Weights of a small self-supervised audio encoder (BEST-RQ): soap at rate 0.0016.
Rows from block 8 of a small self-supervised audio encoder (BEST-RQ), named by matrix and row number. Rows with one number belong to one channel. Each number is 128 + 32 x the weight over its row's rms, rounded and kept within 0 to 255. All counts start at 0.
After each channel's rows are labels from the 100 clips, of 14976, where the channel reaches its highest value: "peak on" is the class under the peak; "strongest on" is what is common among them. Only what is clearly more common there than usual is listed. The data: single English nouns, adjectives and verbs, spoken by a formant synthesiser in many voices.
# convs0: first width-9 conv (model.blocks.8.convs.0.weight, 192x192x9, each kernel summed), inputs 96-191
# convs1: second width-9 conv (model.blocks.8.convs.1.weight, 192x192x9, transposed, each kernel summed), outputs 96-191

convs0.91 [130 107 104 137 135  72 130 131 131 116 173 131  83 192 144 136 104 117  81 152  63 127 129 133 129 127  96 107 170 121 124 101 159 132 120 155 108 133 137 115  75 125  58 176 110 127 108 174  64  92 140 103  85  95 159 149 139 158 137  98 129 176 130 192 111  31 128 200 105 105 104 188 151 135 132 115  97 102 175 129 115 109 134 125 159  67  86 176  63 131 114 123 124 137  72  99]
convs1.91 [ 83  65 128 107  95  79 135 126 137 143 143 141  82 187 179 144 125 119 138 137 123 136 155 116 185 128 172 190 119 100 110 115  65 132 160 183 163 199 168 149 180 120 171 124 152 149 153 153 108  79 146 132 131 151 100  59 115 120 106 172 166 160 117 123 167 172 136 116 125 117 120 112 132 119  88 136 163  93  88 122 206 108 131 133 152 180 161 171 160 118  84 114 138 102 138 110]
peak on: /eɪ/; /ɪ/
strongest on: /s/; /t/; /eɪ/; /ʃ/

convs0.131 [124 102 135 132 171 121 113 117 123  95 128 136 147 156  93 105 130 112 243 220  70 123 142 158 116 119 146 103 119 154 142 106  90 125 111 112 124 100 123 123 147 125  90 178 138 122 100  87 175 154 129 135 158 110 139 142 138 155 129  75 137 128 163 176  85  76 129 128 173 136 147 129  85 120 141 135 141 204 149 136 130 103 202 125  90 154 136 170 106 140 193 104 108 105  78  87]
convs1.131 [115 100 126 174 118 151 134 100 151 139 115  99 114  75 100 155 166  86 155  84 111 126  76 130 103 125 181 145  96 149 142 131 101 123 147  88 176  84 127 113 122 129 163 116 154  98 133 121 139 104 167 136 135  77 122 106 109  93  78 118  86 148 219  37 127 114 102 102 151 134 163 124  87  97 104 117 153 222 117 162 131  97 123  64 124 174  98 121 162 144 149 150 121 166 102  99]
peak on: /aɪ/
strongest on: /ə/; /aɪ/; /tʃ/; /i/

convs0.64 [156 100 205  97 131 206 130 143 181  26 105  98 172 131 161 164 164 147  74  74 117 177 110  77 147 125 133 101 109 152  97 102 141 154 141 111 124  90 174 110 108 123  78 106 143 135 161 134 120  91  73  93 139 152 165 155 134 105 123 137 156 132 167 134 139 136 117 153  88 112 134  85 116  85 118 115 114 147 145  71  85 105 152 162  92 163 105  57 112 131 136 121 150 129 153 176]
convs1.64 [169 150 128 102 110 147 101 109  89  98 162 100 169 109 152  98  84 184 100 158 121 121 167 117 139 199 128 127 154 161  81  76 171 153 141 100 169 157 154 141 156  84 103 127 106 171 183 128 142 143  88 138  94 199 174 133 109 155 185 149  96 124 142  56  95  57  70 134 195 121 141 157 123 131 154 118 105 114 178 138 110 113 125 111  98 153 117  95 143 139 120  86 149 105 106 156]
peak on: /oʊ/
strongest on: /oʊ/; /d/; /h/; /z/

convs0.158 [135 146  96  67 159 183 134 145 109 126 158 153 110 154  84 115 135 151 118 147  76 121 112 108 132 110 127 160 148 137 129 118  66 154 114 189 150 111 187 133 109 118  99 134 138 131 142  85 174 139 105 145 143  74 143 120  99 117 129 152 159 127 113  60 154 177 115 116 125 127 170 136 102 144 109 114 120 181 170 144 119  96 145 129 120  92 122 150  57 121 150 117 140 128 178  37]
convs1.158 [111 112 141 150 117 105 142 160 138 116  89 147 171 123 175 121  93 139 140  73 104 147 125 112  88 147 141  70 117 152 159 120 113  89 117 101 114 158 137 134 158  97 137 109 142  82  89 101  86 117 142 180 137 172 112 100 168  94  69 171 138 156 152 153  75 114  92 130 116 126 107 113 103  94 159 109 177 151 146 182  94 109 125 139 122  83  82 158 117 135 120  60 103 120 101  98]
peak on: /eɪ/
strongest on: voice: low voice; intonation: rise then fall; /eɪ/

convs0.53 [128 158 142 133 143 133 147 175 117 112  74 157  90 111 147  60 102 157 146 170 100 139 136 119 158  92 118 125 182 158  73 127 136 163 110 155 121 137 172 191 204 125  99 164  95 123 123 154 128  93 110  97 114  95 177 130 109 142 114 156 134 100 155 175 115 236 161 123 105  96 133  70 135 139  50 136 176 140 107 128 153 201 176 165  92 201 124 153 109 101 120 128 146 127 102 140]
convs1.53 [142  62 140  97 123 216  81 154 123  77 121 175  80  71  87  98 103 137  56 147 107 180 184 131  95 104 169 147  54 121 157 102 177 113 154 118 162 139 156 145 108 104 102 162 175 129 110 104 109  97 130 137 148 149 159 109 142 104 111 158 142 152 129 137  73 139  58 145  81 117 163 130 108 100 129  97 114 151 118 156 109 107 158  91 111 127 113  99 109 104 135 120 147 128 150  93]
peak on: /eɪ/
strongest on: /t/; /eɪ/; /ɑ/

convs0.20 [136 110 127 165 123  60 123  73 143  96 132 161 103 132 107 154 155  43  91 149 117 110  93 107 128 107 125  80  84  95 156 139 132 170 149  96 121 169 113 106 144 189 124 115 172 168 119  79 125   9 177 159 136 166 137 157 145 146 152 146  88  99 156 103 149 125  88 157 165 129 145 146 104 150 123 100 125 116 105 125 106  97 151  87 161 164 153 121  55 117 100  99  93 124 168  94]
convs1.20 [203 161 169 204 173 118 159 158 121 124 112 105 162 103 174 138  86 122 123 130 151 160 171 151  89 166 143 150 143 109 152 138 130 122  98 109 126 106 168 121 163 130 132 174  90 125 120 139  93 193  93 135 118 124 162 196 137 178 133 178 147 144 155 140  81  88 114 113 102  54 151  84 170 121 145 184 149 173 101 139 139 152 122 120 157 133 142 157 126 161  95 142  83  81  88 163]
peak on: silence
strongest on: /l/; /ɛ/

convs0.176 [115 150 101 129 137 133 130 137 228  74  89 187  68 116 148  64 165 104 144 134 196  89  95  78 149 108 145 171 115 140 109 169 102 151 103 115  83 162 190 130 118 153 103 116 136 105  70 145 132  70 193 139 178 210  89 110 114 136 101 107 148 134 113 158 169 123 174 107 161 103 124 121 107 121 118 161 157 147 129 152 116 131 123  89 131 163 118  84  67  69 153 128 186 127 151 110]
convs1.176 [135 105 104 223 174 147 124 108 158  81 148  88 134 109 137  92 139 194 109 152 179 126 148 123 146 172 103 148 155  94 125 141 117 142 123 125  77 161  69 100 115 133 119 108 205 129 129 229 163 114  80 108 154 127  68 149 137 149 134 121  86  98 139 164 124 174  50 154 131 132 160 119 144 172 110 121 138 151 118 165 128 104 108  93  82 120  88 125 149 123 163  89 153 127 175 167]
peak on: /s/
strongest on: voice: child-like voice; /ə/

convs0.134 [116 164 136 129 153 140 134 121 156 133 146 148  88 118 119  58 130 176 148  72 119 109 135 155  91 124 156 109 113 127 185 157 187 128 169 138 102 135  96 116  95 127 151 118 119 118 119  62 130  76 150 106  96  85 133 102  79 113 160  53 138 170 164  69 147  78 158  93 131  96 120 123 148 133 129  43 138 126 136 152 171 150 138 111 139 168 138 168 101  94 119 143 116 144 105 178]
convs1.134 [131 151 153 110 147 145 138 114 205 141 126  88 112  77 123 106 163 108  99 187 200 147 166 137 179 168  84  94 165 138  53 156 197 130 138 140 168 122 162 127 178  93 144  40 112 139 104  84 118 120 119 174 178 124  95 124  61 148 122 108 142 152 138 123  99 138 140 141 117 142 120 123 118 144 127 138  88 164 167 131 119 184  95  75 131 113 141 132 136 101 195 151 121 118 158 160]
peak on: /oʊ/
strongest on: reverberation; /s/; /oʊ/

convs0.190 [135  80 149  32 147 152 113 101  83 132  93 126 133 182 109 159 158 166 106 136  98 116 175  71  84 164 145 133 121 194  99 148  75 169 141 117 158 168 103 138 127 133  51 140 127 201 105 113  53  89 147 145  91 137 105 155 117 142 140 148 144  69  90  94 143  63  80 152 112  57 114 166 152 136 155  80 106 130 139 114 124 134 165 126  95 144 131 125  91  94 128 119 131 117  82 124]
convs1.190 [143 113  56 111 159  68 138  54 135 146 145 143 149 152 135 210 139 107 106 156 113 148 139 171 195 197 158 165  76 157 164 149  95 122 134 189 138 146 144  98 150 153 150 166 116 121  57 119 115 120  66 143 107 150 104 137 125 161  90 150 118 148 152 136 157 114  39 130 147 105  97 136 135 123 169 100  95 138 125 158  61 127 110 126  82 177 154 126  97 129 133 141 139 147 119 122]
peak on: /ɝ/; /d/
strongest on: /ɝ/

convs0.25 [113 101 111 115 155 104 141  93 175 142 151 163 188  99 120 153 124  77 120 162 126  35 113  67 147  97  85 109 119  89 157 122 136 147 165 166 149  56 106 117 141 135 156 189 160 109 127 100 151  40 163 163 156 146 177 198 171  76 106 104  90 158  95 129 168 157 131 105 137 120 140 154 111 145  91  69 147 121 105 120  97 131 106 146  86 136 151 149 116 106 127 105 126 128 150 134]
convs1.25 [ 71 169 166  97  92 149 100 146 149 111 133  81 109 111 116 126 116 159 120  71 149  77 168  70 161 165  90 115 109  88 121 114 198 109 108 148 142 177  56 122 148 125 120 166 117 123 142  80 105 135 135 118 127 106  78 154 113 107 108  87  97 118 122 154  71  84  95 121 130 199 154 124  95 127 118 131  50  91 151 162 148 133 145 143 119 112 127 115 162 216  76  47 130 132 139 104]
peak on: /ɝ/
strongest on: /ɝ/; /ɹ/; /b/; /v/

convs0.187 [130 145 114 129 139 116 139 179 124 121  87 101 156 115 127 118  72 180 123 123 194 111 184 124 138 115 134 142 104 131 103 128 128 163  86 139 108 131 149 182 130 115  38 111  97 148  96 106  88 122  60  77  86 149 148  52 118 174 102 165 133 145 143 116 111 139  80 168  39 118 145 111 140 139 139 112 150  71 153 136 166 161 226  89 139 147 112 137 106 106 180 132 123 160  82 127]
convs1.187 [144 179 109 144 129 180  72 117 194 141 110 179  91  84 120 146 142  74 125 146 179 113 118 138 185 141 200 113  27 138  98 197 143 106 132 149 154  93 128 163 133  92 118 114  89 139 148 157 133 103  95 125 150 128 145 149 104 123 106 128 141  72  72 162 136 168 112 149 123 127  97  91 108 148  80  79  75 151 189 125 111 107 116 115  71  97 125 129 102 181 102 104 164 105 164 137]
peak on: /u/; /eɪ/
strongest on: /s/; /l/; /k/; /eɪ/

convs0.33 [108 115 151  87 190  90 141 190 135 161 103  99 161 209  80 143  96 111 103 172 147 135  59 130 151 155 109 130 189  66 191  76 154 151 145 133  80 163 149  87  95 181 152  76  93 186 120 129 121 108 135 147 159 106 149  91 115 100 112 126 106 144 141  91  40  73  75 139  99 135 144 128 117 185  97 134 141  86 166 127  52 134 127 153 123 115 119  96 133 144 121 117  94 166 110 130]
convs1.33 [119 155  82 143 169 134 179 171 126 120 156  27 169 132 138 174 116 124 113 110 107 158 140  99  88 152 148 115 140 119 148 128 129 136  87 107 163  90 131 134 114 131 136 152 143 161 109 148  94 137 148 113 116  86 115 139 135 136 120 108 126 149 159 174 140 156 127 196 102  97  91 119 111 135 149 164 194 196  87 110 164  87 188 198 154 104 105 163 161 160 120 155 110  58 189 169]
peak on: /eɪ/
strongest on: /t/; /eɪ/; /ə/; /s/

convs0.170 [ 91 176 138 150 134 134  90 112 120 150 120 141 159  92 157 137 126  79  89 151 144  97 201 108 165 176 190 148  93  59 130 149 143 146 117  95 135 120 128 116 110 113  90 110 147 137 149 112 123 160  77 171  90  97 103 152 170  84 112 127 157 152 148 104  82 186  68  89 120 127 167  73 187 114  84 130 101 127 107 145 124 161 130 179 128 126  75  63 108 102 120 165 118  59 110 146]
convs1.170 [116 167 110 139 153 159 139 144 148  90 138 115 114 123 170 141  99 109  57 120  95 137  88  77 136 154 188  64  77 107 101 178 129 130 123 145 122 207 126 149 148 124  98 151  93 123 120 156 140 138 187 131 123 176 167  93  68 107 145 130 134 122 167 131 117  69 162 134  19 145 125  87  85 142 113  85 172 113 116  98 112 159 165 155 111  63 206  90 148 175  63  66 153 125  97 139]
peak on: /oʊ/
strongest on: /oʊ/; /d/; /b/; /ɑ/

convs0.35 [ 99 118  86 187 128  90  76 173 159 146 153 147  99  71 103  76 168 124  95  99 129 102 150 114 155 106  53  76  80 116 145  97 102  85 122  90 181 177 117 134 146 125 143 167 104 122 148 108 117 167 121 104 101 191 132  81  81 115 113 117 121  75  85 105 119 108 100 132 152 127 145 150 117 177 137 119 111 148 147 148 127 126 135 181 132 132 109 134 132 123 125 120 130 109 130 103]
convs1.35 [ 47 105 178 166  73  97 175 139 127 107 105 116  97 142  62 137 119 124 155 165 157 143 101 143  45 127  97 161 103 139 177 140 191 135 156 174 147 218  88 153 157 126 119 122 153  78 142  99 124  98  71 121 166 144 149 145 182 169  93 154  99 178 169 106  73 107 199  90  84 122  77 110 182  59 126 117  93 168 186 124 170 102 127 178  92 110 105 104 122 125 115 134 103 141 107 175]
peak on: /t/
strongest on: /t/; mains hum; /eɪ/; /ɝ/

convs0.105 [132 104 167 135 133 139 160 104 186  84 157  84 129  71 127 160 126 120 128 125 161 116 146 111 105 106 147 146 163  94 175 125 110 170 108 142 162 144 163 112 151 152 102 144 152 140 133 174 141 105 119  74  91 155  76 158  88 142 125 148  93 125 135 153 100  38 163  93  97 123 120 140 123 161 162 108 162 115 143 180  85  85 209 127 141 168  74 175  73 154 103 134 117 128 108  85]
convs1.105 [139 171 117 128 118  95 108 129 112 143 135 161 118 145 133 119 173  99  95 165 144  73 196 121 152  95 141 121 146 203  87 122 120 156 126 162  83  65 163 134 118  92 157 103 107 170 144  88 133  97 162 116  96 105 113 126  86 175 161 139 220 160  59 105 104 250  35 111 115 114 127 147 158 147 111 122 121 132  94 125 136 128 130 129 104 136 116 118 171 126 105 132 119 141 150 115]
peak on: /i/; /æ/
strongest on: /i/; /ɝ/; /æ/

convs0.109 [121 110 171  30  53 103 175 156 145 132 217 133 154 127 130 170 130 119 106 143 124 138 130 107 128 144  79 124 123 124 126 142 148 169 128  83 150  92 147 141 100 158 122 154  88 154 114 128 105 116 120 128 118 147 162 149  99 115 106 146 172 115 187 122 137 135 100 123  68 122 137 127  45 142 142 100  97 105 190 144  89 133 132 112 196  84 104 132  82  82 137 144 104  91  67 131]
convs1.109 [193 136  94 141  73  61 125 165 156 135 106 145 109  88 136 115 110 118 161 124 122 155 120 100 133 132 140 130 106 109 118  99 103 201 134  56 135 117 151 114 148 224 116 115 120 221 102  81 167 152 105 139  70 107 164 182 100 146 173 111 171 153  73 106 141 107  94 137 132 125 197 157 108 141 103 130 143 154 130 106 119  99  73 129 117  81  87 157  84 150 137 205 174 102 137 152]
peak on: /t/
strongest on: voice: child-like voice; /ə/

convs0.142 [112 150 121  93  76 170 159 139 171  99 161 157 144 148 104 161 187 155 187 138 133  84 156 120 179  81 170 126 160  69  82 123 115 163 125 138 129 184 114 145  91 143 123  97 141 117 130 118  90  98  86  77 131 100 195 136 131 113 153 157 119  77 119 124 129 118 115 163 150 120 120 124 158 127 121 105 121 127 185 136 167 103 101 129  58 130 132 199 115 135  73 152 120 147  92  84]
convs1.142 [124 136 115 108 139 112 147 135 146  75  89 199 113 131 100 156 133  90 132 122 130 172 137 145 116 156 147 160  70 129 103 101 160 135 170 188  80 120 165  87 161 140  59 109 151 104 156 150 138 146 113  94 112 103 118 117 124 121 119 156 183 168 142 166  83 164  98 108 193 143 116  87  88 146 175 143  80 174  80 137  94 181 168 127 110 182 135 112 125 157 146  50 100  71 102 102]
peak on: /eɪ/
strongest on: /eɪ/; /s/; voice: low voice; /ɝ/

convs0.106 [111 156 138 155  68 107 146 117 172 140  89 125  69  93 120 189 103 112 129  94 117 109 103  35 144 149 138 138 100  77 116 153 133 159 123 182 166 153  79  97 161 107 154 138 134 165 108 127 112  41  90 111 119 123 114 138 140  85  90  81 115 125  98 138 136 108 163 149  83 176 118 154  26 130 103  87 144 123 133 131 148 108  73 175 135 102 154 133 141 146 119 145 139 114  98 132]
convs1.106 [115  88 137  95 125 160 136  61  94 161 101 146 126 132 151 147  95 142 110 117 123 104 111 115 109 156 177  70 132  77 155 161 109 108 116 144 113 118  98 102  77 106 189 143  75 120 174 160 127  75 155 139  92  69 127 117  99 147 177 207 178 105 109  75 106 119 189 201 141  87 102 159 124 125 143 138  59 112 150 106  97 142  89 156 162 119 107 132 129  87 125 122 100 135 122 148]
peak on: /s/
strongest on: /t/; /s/

convs0.71 [141 130 130 120 115  91 116 126 147 116 128 123 100 216 112 160 131 105 120 116 121 158 123  94  93 169  98  97 186 122 135 181 164  73 122 141 103 137 139 150 194  55  81 189 155 130 109 109 113 127  84 129 140 133  51 196  69 104  72 172  58 108 123  65 115  85 165  94 137 100 136 126  86 122 174 120  98 124 165 159 197 136 118 108 121 122 174 135 131 129 106 109 154 132  98  77]
convs1.71 [158 169 154 111 119 147 151  93 141 154 161 111 132 174 124 161  91 134 156 142 138 150 120 125 114 165 140 100  45  79  90  97 146 185 113 137  80 102 114  79  99 151 117 159 100 134 133  93  61 130 111 119  97 117 109 150 140 105 154 168 142  78  77 173  91 158 149 120 146  67 169  42 125 101 143 114 102 127 132  89 123 141 136 144  86 101 127  91  87 148 127  96 135 141 148 147]
peak on: /ɝ/; /t/
strongest on: /ɝ/; voice: low voice; /ɪ/; word: sister

convs0.179 [ 76 179 115 111 129 130  80 133 200 133 162 116 122 135  97 105 180 114  72 137  82 115 170  89 158 105 134 133 151 122 178 100 112 143 141  86 187 183 185  88 151 115 106 152 100 137 138 133  67 135  84  96 163  62 168  92  84 100 144 124 121 122 133 159 151 136 127 170 118 125  94  88 121 138 119 134 178 132 145  49 148  98 190 147 153 104 124 135 146 163  72 116  95 154 100 127]
convs1.179 [117 139 110 138 164 128  90 170 127  78 151 105 116 151  72 104 127 137 103  88  99 108 137 138 114  89 133 166 109  93 106 150  95  75 147  83 131 149 120 170 222 128  85 124 196 137 135 107 106 138 121 145 122 137 115 117 196 161  92  87 184 177  54 115 115 132 164 190 161 128 105 172 175  93 137 125  96 167 124 143 132 157 101 101 181 160 157 132 150 114 121 120 119 181 130 124]
peak on: /eɪ/
strongest on: /eɪ/; /s/; /ə/

convs0.38 [ 52  69 145 129 104 141  90 144  80 193 128 121  97 108  98  76 134 162  99 169 121 133 121 135 116  73 167 159 115  97  73 151 129 202 111 181 133 161  83  87 105 128 109 134  82 142 118 162  95  96 117  99 133 105 197 161 141 138  53 123  80  65 112 131 102 167 104 104  93 146 130 169 144  77 145 106  93 140 170 134 195 162 114 129 156 178 179 101 115  99 134  89  91 107 184 157]
convs1.38 [117 124 193 148  93 100 141 129 126 149 116 146 171 142 145 175  87 128 149 121 195 155  90 161  94 153 126 104 108 179 166 155 129 157 118  71  69 125 103  67  60 136 139 122 133  64 184 139 109 135 119  42 106 143  86 119 211 155 206 101 107 205 152 145 126 145 190 131 136 103 112  61 113 129 126 165  90 142 149 197  90 129 106 127 136 149  55 105 101 137 156  83 142 181  99 232]
peak on: /oʊ/
strongest on: /oʊ/; /ɑ/; /w/

convs0.78 [117  98 169 118 101  71 131  86 116 116 152 176 140  99  96 198 152  64 117 119  95 138 118 129  94 120 138 110 143  70 129  92 124 172 121  68 144 110 139  92 159 155 130 129 134 135 104 143 159  80  69 150 114 151  98 144 115  71 106 144 123 134 116 134 119 133 168 129 131 148 113 107 148 125 120 178 114 169 105 232  73 174  99 109 144 104 158 112 148 151 122 102  63 115 137 118]
convs1.78 [112 152 147 150 187  99 138 175 180 130 135 130  85 178 113 159 112 124 170 156 109 165 115 137 161 130 154 166 179 165  89  98 103 136 143  79 175 128 122  75 105 113 151 140 191 162 104 112 118 155 116  49  98 128  91  67 152 110 151  92 120 108 115 131 181 114 103 125 126 113 117 136  98 118 116 144 143 147  84 132 169 119  91  67  64 132 124 115 143 125  60 130  90 149 135 103]
peak on: silence
strongest on: mains hum

convs0.121 [141 109 194 111 154 122 140  70  90 118 131 210 171  91 137 137  87 142 149 168 138 113  96  78  94 126 175 157 146  94 115 104 135 181 104 100 126 131  86  84 139 118  74 132 160 151 103  97 163  43 123 164 198 159 154 112 108 173 113 129 131 111 114  81 158 203 163 187 105 140  99  75 117  96  97 149 176 193 174 127  74 111 156  90 107 162 144 128 117  96 133 106 134 147 150  78]
convs1.121 [ 98 197 105  75 123 149  86 129 162 127 158 146 120 134 148 154 160 121 179 152 143 138 209 108 145 150 196 109  97 151  64 131 115 147 129  78  99 131  65 118  94 173 159 125  87  72 166  93 156  48 173 147  87 117 166 155 101 121  91 149  97 113  65 102 183  98  95 117  74 130  83 124 139 174 107  67  65 119 151 159 158 144 117 141  91 142 117 108 118 134  92 160  94 159 119 150]
peak on: /ɑ/
strongest on: /ɑ/; /ɹ/; voice: high voice; /ə/

convs0.120 [ 72 122 132  73 120 120 120 100 144 151 164 156 158 130 117 128 132  34 104 118 135 128 156 114  95 111 131 113  77 103 130 140 117 156 117 121 141 155 124 146 129 128 126 152 105 162  93 121  93  79 129 167 148  44 147  94 139 115 153 158 125 115 104 129 113 118 121 115 136 118 152 189 103 137 145 103 138 159 147 130 137 186 151  52 136 120  94 121 112 132 113 147 119 165 170 158]
convs1.120 [171 119 139 169 129 149 125 115  84 146  95 107 176 204 118 141  85 153 145 137 147 120 126 159 132 148 146 112 111 105 140  90 170 117  68 111  84 112 171 120 125 162  97  86 123 115  81 141 113 190  95 125  97 164 114 176 148 158 151 138 165 150 102 115  84 135 178 148 130  72 137 119 124 157 135 167 103 171 130  72 156 102 118 102 227 159 100  40 101  83 110 180 163 126  69 162]
peak on: /w/
strongest on: /k/; /w/

convs0.110 [149 114 168 116 177 146  82  76 155 167 138 132 161 108  71 135 106 149 100 102  66 139 121 104   8 175 127 128 119 118  78 124  99 135 133  91 169 119 123 135 157 127 140 107  88 146 120 174 167 128 166  87  71 151  87 111 121 133 140 137 102 160 118 135 139 108 201 132 135 138 118 131  89 121 125  90 104  99  81 189  76  82 114 124  69  70 135 127 145 122  73 154 100 123  57 139]
convs1.110 [139 128 104 124 162 138 187 140 137 107 128 119  88 111 138 120 140 128 172 147  95 136  94  98 163 116 147 143 158 133 127  90  71 132 118 104 127 127 114  94 117  99  98 163 138  64  95 110  89 120 185  47 128 134 127 115 158 148 119 144 115 161 126 131 186 110 107 133 141 186 142 143 115 156 165 127 141 181 114 121 137 123 198  69 181 178 132 186 108  97 185 113 121 171 132 175]
peak on: silence
strongest on: thin (high-pass); mains hum

convs0.61 [133 105 154 142 107 138  71 125 146  83 177 127 143 106 113 139 151 168 110 109 103 125 146 134 141 125 108 121 155 105  99 143 161 112  91 104 127 121 127 109 131 131 126 154  88  98 137 135 119  91 136 120 132 116  87 114  97 102 126  77  95 120 159  60 128  69 143 114 105 199 117 139  72 134  94  79 171 168 192 159  89 158 186 101 148 161 140 149 118 123 152  99 111  88 105  80]
convs1.61 [136  90  81  87 152 143 126 133 107  84 128 138 179 172 122 153 156 102  93 146 151  82 114 142 132 125 139  87 161 103 130 131 113 170 139 141 155 146  96  36 105  80 137 134 148  85 118  78 118  85 177 137 176 130 105 137 142 136 200 122 139 166  80 163 135 202 167 146 161 139 144 193 122 141 137 137 129 196 132 162 156 122 137 176 168 126  80 125 170  95 161 161 126 141  68 196]
peak on: /ɝ/
strongest on: voice: low voice; /ɝ/

convs0.184 [124 170 111  96 164 143 153  92 143 149 133 123 140 127 135 107 141 169 137 124 145 127 151 121 108  91 127  77  75 127  89  66 105 155  93  82  88 132 110 119  77 200  99 133 131 118 143 125  86  84 134 138 121 120  64 160  94 165 130 135 123  78 131 137 144 140 152  45 201 141 137 120 125 129 113  98 143 181 150 127 133 129 157 104 144 132 160 110 123 126 159 143 121 204 175 161]
convs1.184 [122 123 102  63 158 117 175 119 113 184 151 163  81  97 144 123 120 113  68 135 188  95 115 153 134 110 120 112  80 115 178 144 117  88 157 157  80 144 115 189 147 111 121 171 143 180 142 127  82 113 132  93 128 108 125 129 146 109 122 188 117 109 111 136 135 168 120 112 137  89 143 130  91 110 120 130  85 183 162 138 137 172 137  96 116 154  84 114  80 133 157 151 148 145 127 115]
peak on: /u/
strongest on: /u/

convs0.79 [ 94 141 212  94 111 104  85 142  55 102 127 108 161 161  95 148  61 118 156 193 121 108 131 140 178 159  84 146  50 122 148  75 116 191 120 137 133 135 133 119 149 144 167 143 122 138 203  91 139 122  80 116 193 167 130  57 114  76 109  90 110 115 118 114 175  79 100 127  92 152 155  93 115  93 188 126 135 114  84 121 159 156 191 119 131 146 110 160 109 130  88 141 143 123 135  90]
convs1.79 [146 111 151 118 143 120 181 133 164 141 132 148  97 121 136 132 181  81 123 101 131 120 104 162 103 111 113 197 157 202 145  98 151 158 150 173 104 102  77 130 127 106 116 108 152 105 186 120 162 148 154 178  70 194 140 128 155  82 114  86 129 155 138 141 119 142 154 107 124 127 125 140 121 143 162 104 107 110  95 183  95 124 113  86 153 106 145  87  74 111 157 102  86 212 167 116]
peak on: /s/
strongest on: /s/; /eɪ/

convs0.49 [140 102 163  56 102 106  87 171 181 116 106 142 109 144 118 114 176 109 144 122 110 121 125 118 201 121 157 194 113 108 121 145 136 167 121 124  96  79 122  98 114 153 120 142 148 141 140  80 121 175 121 155  94 154 159 115 136  52 131 194 103 124 155 145  82  82 190 135  92 187  77 130 111 123 158 135 147 108 188 112 131 191 151 127 120 139  88  74 115  73 116 108 125 135 106 149]
convs1.49 [115 105  88 101 150 129  62 107 115 153 154 112 138 197 147 155 119  83 125 138 141 178  53  72  44  98 178  72 137 153 107 124 126 172 182 159 132 143 148 161 175 117  60 145 151 104 128 114 117 148  74 136  73 146 160 185  66 153 145 141 153 131 117  84 129 115 138 145 113 146  96 165 169 115  98 128  97 145 143 166  44 105 124 102  69 134 110  69 129  77  94 156 131 141 140 154]
peak on: /eɪ/
strongest on: /t/; /s/; /eɪ/; /ə/

convs0.88 [127 162 115 115 124 136 109 139 173 136 170 147 152  40 128 152 101  87 129 176 139  93 112 130 148 106 166 147 102 181 155 123 107 182 103 147 143 116  83  80 124 125  92  97 124 146 196 120 155 160  69 128  99 112  91 120  94 121 113 144 124 126 165 149 129 133  64 116 112 146 161 137 144 129 162  86 186 156 209 126 156 161 146 139 138 153 141  69  93 155 142 111 142 128 133  90]
convs1.88 [126 129 203 126 168 102 118 179  85 170  81  80 193 160 137 144 109  77  76 117  75  98  65 139  77 160 156  77 111 141 185 144  95 101 147 119 122 155 157 142 108 122 105 138 166 118  62 150  90  93 106 151 153 163  84 145 163 158  96 109 158 131  85 138 156 181 168 149 127 192 170 106 144 101  69 111  92 141 105 180  75 135  83 162 160 131 181 107 143  99  76  95 119 168 100 127]
peak on: /i/
strongest on: /i/; /l/; voice: low voice; /n/